A small sound classifier, trained from scratch.
Model: log mel input, arch transformer, norm layernorm_no_bias, moe soft, num experts 4, width 192.
Data: trained on single English command words and digits, spoken by a formant synthesiser in many voices, 78125 training examples.
Rows from block 6 of a small sound classifier, named by matrix and row number. Rows with one number within an expert belong to one neuron, the router's apart. Each number is 500 + 25 x the weight over its row's rms, rounded and kept within 0 to 999. All counts start at 0. Numbers have three digits each.
Before each expert's rows are labels from the 100 clips, of 14976, where the router gives the expert most weight on average: "top examples" is what is common among them. Only what is clearly more common there than usual is listed. The data: single English command words and digits, spoken by a formant synthesiser in many voices. In brackets: how many of the 100.
# router: slot weights (model.blocks.6.mlp.router.weight, 4x192, trained with AdamW), inputs 0-95
# gate: expert gate (model.blocks.6.mlp.gate, 4x96x192), inputs 0-95
# up: expert up (model.blocks.6.mlp.up, 4x96x192), inputs 0-95
# down: expert down (model.blocks.6.mlp.down, 4x192x96, transposed), outputs 0-95

# expert 2
top examples: reverberation (93); voice: child-like voice (80); /ɝ/ (37)
router.2:544482476520467464497473473505507521501486515506496516491522516513466509460522524527507474471525507527490471486496488461501505496511475477557515530500472546487518468512475493483546530490484485488491511539494484532542507532497512540473481488529482509448457523513522516480482510509507458486
gate.22:509517514474501509468467475511546519535536444484509526470488503541504484497483507534505499513533499503495507534526534510505499500473526527466465554507483484498456497477511494516506516486499471479517548477497512514542463532462453499463502518482496494506519551493523518514523495532474461500
up.22:500502520480524516468460551467492484499515498500535565490466493497484495479530484522511488488449501512484499491497516475491491537518510528524465527465517551516499468506474496477520523490500510466526483476461501541501597533474512529496481484502468477482494529509526484470519493511540485520
down.22:496495521511515485526503513483512486516463471525491478493538483481472501502496495565456546533457516481486546518498529498510521461502528531489532553476519509483512489519485458501506504504486503494515535527511531520505511504462472541515505437537496507485496505455513516480504484503498548492
gate.23:482520476476481492487516498490496612493468481498473513497540517512506509529490487525474500489510531455512517462505514535532498475494499483506485474499494487531490498530475519526486515503513533533460511510504509500496470464500531518484479533513544549530490485513487515501521511443476486524
up.23:539469513517507497527514446524529450531527523547540532464499492498521502498474520489478517492496479501491460491493471497509539512470491535492529480525467505484515527477518512497536489511507461464480506500517514523479521462529458501497510446463454455495519525485481474509495536529525454479
down.23:480517517533501522497505489506526564508507458500503475470443531485481489504515516510514506493499529498503540534496514497500474511468546470575494455490550453527505519484500479521460517526519533489496519528523492495517489532515492511556489512508498481497508502536512552539495474470499468490
gate.24:499520531459462490501498514472468479526473465514514461458485534510480469497503519514460488502551515501518485468520510476473514492547470505457516474455484493509521528493561533486471499551517523505517483464498486500513521518511436487495530533507561458495485497508550477519532535513482495534
up.24:470562543470466508499510504537482452531475492528542474489535454483484552517524509493526471495532487499535480465514506488513501485564487486487493496459461510483490448546480549482535464484506482497472477487498518476504491507546473465514503515511454509486473489515511474526517551490460536520
down.24:494504512495501521498506511484550492482515573470523496510514476509503539496502488523531503494499506490504565516484501488533476488509525514529505487487550531512459525486499538474501506510487503529487472473513509525472518440542582536500515493518509494477491525543466584539475540507488487472
gate.25:513518498459510523504460483498563504484515540494491497489551479452511480500508536505479499473526519461539491474497513509476548506552508504501501526445497543503485541479481480495486481532477503510504485450527506484480526570487497526481483545490519507479487522496507460515465411482516497496
up.25:501537481508491512501487479483521534467496512489487474468516521482496515504489501488515484487517543487511496491478507501487521497518518526460495459477473487463492517488497522518473515547487506485549515491509494519497538566480493470519536542519545468474478518486461462520488451500493468541
down.25:484506499516507499495503518490524455491506447479485499501519477501482482499510483514527485499538472504502487467499525508485499484504527531504497486511516487489489451493494484486496452490468451494497458435432514504451511455499559513476497500488505495531514492493457538512538500487468437452

# expert 0
top examples: /m/ (52); /ɑ/ (42); /j/ (36); /u/ (36)
router.0:521511512485458510508468476511512540484481519514503499442524519546499503475468524498513476472513497560492483494493520504498523500503501521521458531478508556520512511565490555470498536466521522449477511494522503526511497559476493511498490508465532506472464532489507494467521515520510456487
gate.22:502478508448533439515556535508509509518519493526510498479479527444508479485524511459480523517508525500533464446499518506540505498469513500531505511538519458511519487522504488493485504456486521471503508502480502502526504490478478453491504497485463510499480490534503511500482476524492508521
up.22:506502503497520481546530467482467511508473477550484505497491518466498431501494520518510492504471532510502489470504550494586471529501495510601516496478503493491476471497490469491521515539456473492502497569500486453545484501525507474467490478523485464497497494495525487533490498494521489519
down.22:500557493514480485487507456481529493446536492511504485525502517526505493500493548490542563498490505513506523548503523524464487468508496517554490552515455516516526483495509523517488549506522531527486487486546526500495513541478533530469490532508499519478483478490530458548485471508484471512
gate.23:525526498491527498513517519547490493495496488500464532517473472461486489479550500529485509494480512478535545507491516509529431473504505478460535465508498493509551535455517536544491478530493489490520429464491494484498524508515469531518477566510460548529485502473489490477502501511506490561
up.23:517510457443463474505513546555487484503520489481488459522521498449499540480500483525504475490463461521527520507489473543517442471530488508446500474521499452527504538509507524527503505501483537486482452498476504434484500500506496480492508509497544578501481517454520488484492454529492516569
down.23:511600506516491486509502492502500476527528501516491478521547489475499488500505486491504517488490502476515498536486487502535542495472472502447522493523496462481535484474502496452505525501502451498498529485475495497471524526562494533436500480488477488515475526516517517561494457533533486562
gate.24:467511535512504510466437544455495522489497472506503441516536460491468515506479485530492504455506542481478482494482516517501539473515487494499503482476487467446473514496504501479488479469468505554479499460466518524542523508507513465506488513501501484526476492472489476523539528562520524519
up.24:479548536465490469540485531477511481511532456461495508491502501484509508449502514552527493473575523509487468486440498522539495464494448492456468493499508489461501529498476520510487496482468479469505503432482490544514501530492523485519501536455534472489494514477502466499503529516498523508
down.24:523540510487520472515502500487489454585530501513493537517508549487507501495534538473535456499502465486514555545489494514469484474491486453514511494493528452488538485503480498536528515517497498507463503485526477490442516532511502493436505480474520522526506518535510466473556513522515525520
gate.25:509472485528489485517492461485500571515490471509548495508516509457501508519522480488431529502482495518509455480549487481479478476453545487502501479516526482500485541550490528511482514503558508526477506517519522480510488521514481473513473519481568480552518485518485482473517456502475510512
up.25:488482517530507469515517462498505563508493515483556466505492526505490446480537539493451521523504483499502444482516523481464491485484523483513503494469525518490482546572505552506460501530516519526469536539528508476491488518524482487514493506504579514545518491504491469481518468512468498511
down.25:518494508496517511499480501514521469523507524469483471492489477507519485500507522482472501515497506509501484466511474502549438510505513404534512499530483526485551496503491442519500484510463526585495425571468475510510520488520544527513509498502508487490501490500515558499499464505521486564

# expert 1
top examples: mains hum (81); voice: child-like voice (51)
router.1:490478471453459463455460480522506497491472525496544482436501506537494509489529531496504486476540505538492526505484480479529516511479500531493514554500523518539489512506554505526528512476547520504526529498528508470464512533534505522472489499500504471507510537474508464518461526543472475479
gate.22:517522483514538536501473514501470504530519480457490433512517526526518514542487529498470471483494490510451506482505490493543498488483513487467508466503499504505495508508488504523510510512491547507523535529484488495507507485541523512511524483514526471521546474515534502449474482509476499525
up.22:525523530482524475465490532504476516486513495503502518511532520508519476488485498479495513523473480485506428501490457526530476522535497504503544472464509530486513511507470545495547495511527469562498496478533532473511513464482516533448516507503492472518507463496440501507516508482490472469
down.22:467466490491489495489504492494473497494473525484507523470544482511514547501487552533482487482531469468503448526497511507494520484511483531532497495538502445475485484482490518522463499503547508527513527467491511471519522475501548469483510532498511504510528483428471470478526485535494401456
gate.23:549512503524515494523477527513527493508482525493490509526484492505512492484500508496494501516484503538515493522505513502564451487446499483523539484523517485513522534479514500494477539489495491510483509509493462538495456477480522527489466513527469460503457486539484526469503453488502466480
up.23:540538465546474495522474484504497537528504516482500488521479544578503509508505503499504509526503516483508492477502536492548451457459497500479539457484503508507533554516521532492540511493488492476508503499492489519513462477532510478489475498524512441484503507523482494487505466483480485489
down.23:503544505483503500525495491492483456536460601543492492528526502495498475500510501504526530478535495513498526528500490488427554478489498540499504487462520548482491519521480525506500493492536489534492539469477508504462498554477509520503498486506480511486523505514497490495510479524545508589
gate.24:532516501544488480515489510487539564517512508516490542490488525502481468526508508522517514510490495504513516514525487486513437481537507510526445517459470484507557452507505495478522520514493472516466521456509526473474503527470554462514488509478547570498493497501485492442550441483510479508
up.24:540451508511490546477479478504492468494540494538464521508473523551508497475509514504580502524518505478497500526509515491495477504495492495487451495442512504503481498515446565492515459466493499559508527440517494511492500520462532539501474489515408508503509494476492510491514480502486517461
down.24:504487494522477529513503466510505506495536488513509482468463522510462509501511514500488494508501483497514465522494465496542479527505531493559494546489461530503521525521501453536551525498498513567514478463440456487517519474518575526547497538484500499486485518479520505539523549519530516533
gate.25:491474512529491506490489488512439487520514497497528457524462483537544519504509517497472489522519464522539508516499490464533586501529487501488500480460526518485488523507488497497527489548472483460518530472487475524505448495493504513510484494455463492546535551497497509482489463512507538504
up.25:490485518471505479549503516482542491512487491518485491493512567514506486519529505531483506524519490469490531493477491476527459535507503521481447520509517518476525506524480547529471488466536518491498458482537461493507493508529463500478522480479493536464496488519495455466510517496514443515
down.25:498464489584527524513530565521479527454483565487518493483496467470433476503511487514512544533492485468503457493487526487499517516484512492505514468499572492509541497510501513513466533503502507512490509508535488480542501449506536491455492494510504481437487524474488480483485429494565516533

# expert 3
top examples: quiet level (70); voice: low voice (64); /s/ (62); /tʃ/ (28)
router.3:542530501455497472552469503546530572496524530476514491462541496524517451494496501486507470464514491496523498518525462462501498502472487527453500539490487477526519517475484507520545514452523533508492506515506487531497484511513473523498462468466513483510519534460465502502477519461488537521
gate.22:505466503503493515473491529497528481520537486489459535500510563492498462499493492445521477482486486486504507499509478480459497548471532499516519519527532488505501471536493436519523525500502520517533517475513480532477481457494521566477535516478513518555530468484493496467499550508481539502
up.22:529479505488509475501472478480506497507526518511439533538501551471462506486503504455503491527562459472525516520500490473476475481505531513474476447471475515474496485486483461512538509565541486500532515500498517485503490507508505465481560491500509506522523476489473533549519511518471514491
down.22:493508488525512526472495513510542499488418541507499480502522491510497491506516456522520501505500487473512510508492510498538522517497522434458506476509534467505470493485520490478506519513491501584498513561582534489481537566504500532499493495511512512488497497469451496494516502511442449460
gate.23:474527495520515506513535472486498495497478558518480489489480523575468501496499503452516486497463501480512437436502502481521524518534473457546482525517498529499493509534525443513485530496528489564528530452560460481495531485466507507487523467499534553497489521515528496529519452519509467485
up.23:492494512477480500465513491556559462497500535496465504466520521534502511496521499500482491477471487483540442472500494502505522482509447458512518497510517497535508517465470466530482501514506493581474493482537454500480501514490481491512519500488495531492469504502525512532504467531455477516
down.23:502512498511489477510497500511483471500428501521520480514505499461472485488473527439494492502462516516522553507491479492513517522492465473532510511548441481494495507460518508545465487494478493478484448496467514514508497469536552466574503501483488510491482522534459519522500504464491515527
gate.24:480506477507480496519465512475487495503475523516465521539459515516485523512498543519479474529472487485498540503510523467498475487490498501477491513471485477470461491486477545499490526506531460491478536521476450527528512566535470541473521510496519498478513531507456515523437529546514525485
up.24:508540520469487543483513523530490535458480500520523497468521476498520554488497509483504497494506503514502505559488452498497496533518487477483504484510519498511489550506468448495538485494512511496473490498484518472496481432503513517526464493496482502490498504517467509505511515478540526474
down.24:485491525518463492500518510478509455469447479515494448470530461484517487500504544522533441517509497457528560521520470503447474489512481505489516485505514482518497485532469476528536491473523526459501520491556491491504504453501503537474501516487504499530520488512480509474466511441485517535
gate.25:506490535490521523472461535509523541481533473494531493476514547477526515506480503510505524482466503522473498547494457432486491540489512480506517486537508476502512498465479514480537480494486537445530480509461476488541498485510449493510518467523511522507494436500525505460517496517497481515
up.25:531484459537477513510486512472474501494529549539536523526525456577484526503496464505482493529523504537487454482500521533491497505537452503518452481543491506535512510504507497476489509472535493511483489494485498465534507504516468468504510489529475508501510526503477511514480480482475528510
down.25:474508496445539449524526499512531506465525493512519533524479494435532480505505481509521458508523422553491488512519504493513490491478483522493488499566478477484460485483508558483482486497535493525521543471486494449485523473511443495468497432486507508513516473465441542542516522514492476518